A small image captioner, trained from scratch: encoder patch size [4, 4].
Rows from block 8 of the image encoder of a small image captioner, named by matrix and row number. Rows with one number belong to one channel. Each number is 200 + 40 x the weight over its row's rms, rounded and kept within 0 to 999. All counts start at 0. After the name is the row's rms in percent of the matrix's.
After each channel's rows are labels from the 100 images, of 14848, where the channel reaches its highest value: "top examples" is what is common among them; "colour at peak" is the nearest of a few named colours to the mean colour under the peak. Only what is clearly more common there than usual is listed. The data: views of escape-time and Newton fractals. In brackets: how many of the 100.
# convs0: expand pointwise conv (encoder.blocks.8.convs.0.weight, 768x192x1x1), inputs 0-95
# convs1: depthwise 3x3 conv (encoder.blocks.8.convs.1.weight, 768x1x3x3, trained with AdamW), a 3x3 kernel
# convs2: project pointwise conv (encoder.blocks.8.convs.2.weight, 192x768x1x1, transposed), outputs 0-95

convs0.215,086,269,265,188,208,227,243,266,226,267,179,191,247,129,157,220,196,219,124,209,221,245,228,204,252,163,183,210,153,156,241,172,181,255,185,91,204,247,226,189,171,198,209,184,189,111,224,165,161,186,203,160,189,173,284,157,168,140,212,150,184,153,198,165,205,263,186,223,137,138,247,156,199,203,222,203,189,221,153,150,227,181,176,239,272,255,237,168,172,258,211,217,201,185,232,219,158
convs1.215,098,166,160,187,150,157,168,160,145,162
convs2.215,093,180,205,240,167,203,183,216,123,116,242,300,163,255,187,178,152,228,225,177,194,216,128,139,182,225,275,175,267,139,186,167,242,178,192,302,129,190,198,181,249,229,223,200,198,204,196,213,230,161,230,171,189,200,193,243,210,209,157,164,209,224,143,257,204,211,223,170,199,190,194,235,212,157,228,229,153,245,212,210,188,152,192,191,165,184,173,174,240,188,224,243,104,81,170,189,243
top examples: burning ship (53)
colour at peak: black (84)

convs0.98,091,191,223,214,239,243,248,198,269,208,289,235,243,228,143,212,164,236,101,217,164,144,191,231,213,226,155,153,187,174,172,186,232,215,187,225,142,260,189,281,213,170,293,235,171,188,199,198,183,261,182,183,178,244,197,167,201,181,212,183,171,168,147,181,186,197,201,144,137,192,221,250,170,188,184,135,256,249,221,163,224,131,240,213,206,210,192,260,157,91,183,176,198,123,170,158,164
convs1.98,105,127,154,158,178,192,167,162,185,156
convs2.98,095,246,187,193,155,255,238,160,211,225,198,170,220,264,212,207,189,230,281,195,104,223,167,186,250,179,205,236,186,140,193,188,210,203,208,146,165,141,242,164,173,172,129,146,250,210,208,202,247,211,157,228,221,118,272,145,159,216,153,216,171,269,215,153,154,118,226,271,141,220,298,178,168,158,276,254,150,184,222,188,209,151,140,191,227,182,215,286,213,201,169,262,279,230,211,217,203
top examples: burning ship (52)
colour at peak: black (89)

convs0.375,099,214,166,177,209,216,229,171,200,183,197,193,232,228,164,172,207,196,288,142,116,233,246,272,217,221,122,248,233,231,200,198,175,271,246,178,226,156,205,181,245,137,243,234,193,277,209,244,186,243,227,274,209,233,158,220,188,240,310,241,127,224,177,193,236,218,242,185,210,186,147,184,194,210,176,196,168,177,141,185,223,228,246,266,153,162,167,207,278,154,243,114,166,270,230,208,187
convs1.375,097,243,250,164,232,209,186,214,270,249
convs2.375,107,162,181,163,186,196,212,201,252,211,118,228,219,216,205,131,198,221,209,269,196,194,175,207,219,169,146,213,266,259,246,197,287,195,214,284,196,214,168,146,207,165,206,259,197,171,212,236,297,310,138,195,233,163,123,166,239,187,235,199,174,198,246,194,223,210,238,248,206,234,168,210,175,144,202,121,138,235,222,192,215,222,141,248,239,203,179,226,170,154,183,189,190,123,245,241,156
top examples: tricorn (50); burning ship (36)
colour at peak: black (63)

convs0.469,090,130,273,200,208,177,199,221,326,231,258,265,224,195,232,222,194,188,218,239,152,197,249,267,210,147,213,215,217,245,184,169,153,203,180,264,152,189,174,214,141,270,202,175,220,167,246,258,192,261,232,142,226,188,246,191,111,159,114,225,247,224,169,170,135,223,139,227,212,231,176,165,134,264,239,185,210,187,129,197,213,118,172,250,174,220,276,169,163,205,249,216,144,212,162,193,157
convs1.469,103,159,158,168,146,157,145,184,161,180
convs2.469,093,270,204,220,252,223,178,250,103,193,212,228,139,222,169,192,233,208,191,226,220,191,115,127,182,239,121,181,234,166,280,216,210,217,193,197,246,177,270,115,211,176,177,208,170,267,145,199,112,146,187,205,261,197,179,181,220,202,257,165,151,269,194,262,178,202,179,158,170,219,247,259,156,211,107,195,149,251,253,194,207,179,181,220,209,193,174,255,237,202,194,258,206,171,187,190,251
top examples: burning ship (56)
colour at peak: black (83)

convs0.432,108,225,193,184,212,245,163,224,214,197,196,159,204,210,210,175,216,192,245,229,69,214,187,184,175,225,169,221,234,223,174,217,186,254,202,202,200,200,184,302,143,144,224,253,261,257,270,164,195,210,231,256,157,259,179,244,232,221,311,205,252,216,211,233,220,287,208,212,189,188,159,174,240,150,232,166,199,183,244,193,282,286,203,290,216,191,198,187,161,198,221,237,152,280,184,242,196
convs1.432,115,149,263,224,239,224,255,232,197,166
convs2.432,106,207,250,167,184,290,210,186,188,111,155,154,238,212,152,188,260,234,164,187,191,265,202,259,174,153,172,83,219,202,255,206,218,225,132,247,214,198,198,240,152,159,194,214,285,198,275,235,316,181,178,251,195,199,131,219,135,228,242,197,174,163,226,187,214,219,182,224,211,289,167,180,149,176,239,195,187,126,184,267,201,172,222,172,252,153,299,174,140,202,236,233,157,187,253,267,183
top examples: tricorn (32)
colour at peak: black (69)

convs0.417,094,128,196,270,248,218,210,161,180,183,130,163,196,193,195,160,296,176,149,233,171,157,205,151,223,163,209,216,305,172,300,190,200,264,213,172,186,229,228,220,200,180,225,253,265,162,212,167,141,211,157,213,199,153,186,190,190,150,212,203,204,184,189,188,230,234,211,175,154,147,172,165,123,221,211,209,190,192,184,241,150,154,150,193,201,159,265,235,209,217,153,226,165,184,190,127,234
convs1.417,106,149,237,238,160,168,235,212,228,265
convs2.417,097,182,220,279,308,255,248,199,234,197,185,193,224,137,210,176,221,186,166,221,253,129,177,136,227,230,249,213,207,198,243,221,218,168,172,261,239,219,141,218,173,187,242,211,184,276,251,276,164,137,214,171,90,252,197,191,194,211,151,211,229,177,166,186,154,189,150,199,217,205,127,212,171,206,109,176,240,229,192,258,166,220,188,142,193,180,224,262,226,151,109,143,235,176,115,265,229
top examples: Mandelbrot set (70)
colour at peak: black (94)

convs0.164,090,240,222,241,192,180,214,159,152,155,223,196,228,153,194,269,183,231,125,252,194,231,145,263,182,184,266,196,171,221,138,229,198,201,219,223,201,189,186,166,190,193,206,239,229,195,207,205,164,227,197,172,207,208,203,252,203,205,92,140,184,230,276,219,249,195,229,182,203,167,270,169,186,122,207,184,176,206,232,233,201,132,114,262,169,185,193,209,205,234,232,204,158,168,259,257,213
convs1.164,113,263,242,239,230,198,248,244,233,231
convs2.164,090,233,193,248,225,183,236,209,199,172,155,159,196,232,243,158,201,191,130,252,208,159,171,186,280,254,217,227,177,179,183,180,125,226,195,195,206,213,193,120,192,212,215,284,297,235,229,99,211,153,222,190,216,237,262,231,227,197,194,194,98,160,181,177,271,149,260,196,182,235,246,215,204,147,210,178,122,242,208,213,211,212,195,205,192,199,160,233,223,194,203,232,159,189,130,281,219
top examples: exponential Julia set (43); cubic Julia set (27)
colour at peak: black (82)

convs0.573,103,131,201,151,229,187,244,188,133,191,311,230,215,200,185,136,194,207,219,100,182,207,247,249,195,187,161,118,215,225,294,138,265,118,259,242,230,189,225,224,203,213,189,224,247,235,154,204,185,216,231,196,187,160,134,213,219,126,290,240,128,181,216,153,137,183,193,206,172,213,175,170,251,207,207,245,130,245,162,211,202,212,181,182,146,207,245,247,201,173,215,235,191,215,268,171,153
convs1.573,074,152,160,146,175,204,182,133,170,165
convs2.573,103,214,148,244,214,177,235,208,174,223,228,150,208,229,261,251,215,187,167,188,97,148,147,201,209,138,205,239,180,139,176,234,107,173,210,147,230,230,167,162,152,201,146,226,179,227,187,215,187,239,261,163,244,214,252,278,122,188,153,241,192,231,223,254,210,246,162,231,109,130,266,185,180,171,196,168,221,203,186,146,125,194,184,197,153,186,244,187,187,205,223,235,161,164,201,306,245
top examples: burning ship (37)
colour at peak: black (71)

convs0.118,093,254,157,154,198,201,221,105,243,189,319,257,220,151,204,151,203,163,254,179,222,230,227,162,173,205,184,219,270,197,194,275,196,247,278,224,211,238,238,159,261,144,193,126,154,225,190,225,239,177,260,191,243,251,200,231,206,237,286,255,181,213,230,227,122,196,185,199,182,162,133,211,274,188,201,181,193,252,206,134,253,191,225,225,231,193,187,261,253,162,237,158,137,199,203,181,227
convs1.118,101,224,255,247,246,206,248,242,240,229
convs2.118,096,224,175,180,98,252,205,169,181,188,190,234,162,198,186,170,193,162,228,219,251,221,146,225,190,96,234,178,196,119,210,222,239,275,178,251,202,185,233,180,233,250,210,194,251,130,241,205,236,214,177,260,153,225,177,155,200,220,218,242,179,207,161,209,222,168,181,293,196,262,111,238,194,256,178,148,252,227,159,169,194,264,220,228,273,218,281,206,222,190,237,219,238,221,172,199,243
top examples: tricorn (50); quartic Julia set (43)
colour at peak: black (99)

convs0.261,095,192,149,206,169,177,206,175,210,147,177,93,218,147,224,224,205,167,206,200,205,211,170,183,155,156,198,204,193,187,181,214,141,240,192,195,246,157,176,145,215,162,193,209,166,181,130,182,169,232,194,213,230,234,174,232,132,270,195,180,271,140,194,275,210,157,196,178,261,207,170,226,221,177,137,181,128,245,279,203,239,181,219,210,127,164,179,133,204,157,150,185,170,226,225,99,175
convs1.261,115,221,258,238,244,240,262,223,230,218
convs2.261,096,228,143,274,119,164,154,186,177,156,193,154,208,264,206,210,202,122,192,217,171,191,289,146,228,232,185,163,185,172,199,240,172,140,170,147,292,180,195,176,143,213,234,186,199,216,206,176,270,204,208,192,283,195,196,231,81,204,252,215,227,138,210,185,256,236,231,156,212,201,266,221,194,157,207,273,126,131,227,187,155,248,196,233,207,206,227,165,113,191,197,221,198,256,230,136,147
top examples: Mandelbrot set (91); close-up (63)
colour at peak: black (100)

convs0.659,100,186,106,149,186,142,197,220,148,263,187,231,159,187,101,212,197,246,232,209,189,175,153,173,159,136,268,161,236,173,135,153,190,209,120,211,152,201,148,211,252,103,243,191,146,229,176,235,179,289,209,190,189,228,158,156,230,267,171,182,225,257,194,260,163,240,162,209,280,213,190,217,227,180,197,143,191,209,240,186,187,97,208,196,211,109,255,226,209,283,195,235,208,212,185,229,251
convs1.659,074,130,164,150,185,197,185,155,178,149
convs2.659,098,237,196,186,153,196,233,112,259,133,132,220,200,307,186,162,239,158,157,282,245,210,223,215,192,246,146,229,185,195,253,189,252,237,148,185,162,175,178,192,160,218,237,205,235,165,170,231,258,159,231,213,237,141,198,112,175,218,193,225,179,238,158,172,197,195,137,268,197,229,241,171,192,170,268,223,151,205,278,178,203,189,246,158,270,220,225,191,150,202,182,182,293,274,214,150,191
top examples: Mandelbrot set (31)
colour at peak: black (88)

convs0.226,091,201,266,243,192,184,240,135,218,222,246,165,217,270,242,196,137,174,188,145,165,196,128,197,185,251,163,189,174,146,148,212,247,183,210,207,190,186,204,145,154,209,233,245,189,284,190,224,231,278,203,156,186,140,249,226,213,173,208,228,274,256,249,151,231,244,173,228,203,279,214,190,153,240,164,177,166,181,227,144,249,169,208,197,182,270,162,204,307,184,200,193,187,174,227,192,196
convs1.226,080,261,216,243,217,180,208,267,228,251
convs2.226,082,223,246,234,221,262,186,223,195,250,306,164,183,261,196,235,201,204,171,135,188,220,158,155,192,123,196,214,186,227,210,177,266,236,183,202,257,210,187,199,249,182,228,184,145,213,250,222,222,245,219,281,238,126,215,246,191,162,179,178,190,211,265,205,246,214,200,184,252,201,218,194,209,144,237,215,193,228,157,223,154,201,162,206,231,236,206,260,248,287,199,221,190,186,198,151,233
top examples: burning ship (69); Newton basins of three roots (27)
colour at peak: black (73)

convs0.607,098,189,196,230,181,144,235,193,199,161,311,251,221,178,208,242,248,110,231,136,279,221,216,159,215,214,201,142,236,164,180,229,146,299,191,238,182,185,227,131,239,213,186,232,203,247,219,217,143,253,170,189,215,181,122,159,258,232,245,177,120,141,222,266,235,202,212,194,219,195,234,121,148,128,248,194,215,259,154,244,203,188,161,171,175,187,187,121,189,213,200,215,216,206,267,173,228
convs1.607,111,237,237,232,261,244,241,241,237,217
convs2.607,098,178,181,226,109,243,219,161,195,271,273,286,228,215,175,216,168,185,160,156,275,169,236,200,209,218,200,218,146,198,235,184,218,212,220,196,201,185,254,81,234,225,199,247,199,214,242,190,170,147,205,81,189,195,199,161,229,220,202,221,114,191,206,249,218,128,276,258,202,220,155,160,158,183,174,219,211,194,172,156,214,206,193,158,138,181,161,170,206,136,214,173,156,182,176,262,237
top examples: exponential Julia set (32); vivid (32)
colour at peak: black (55)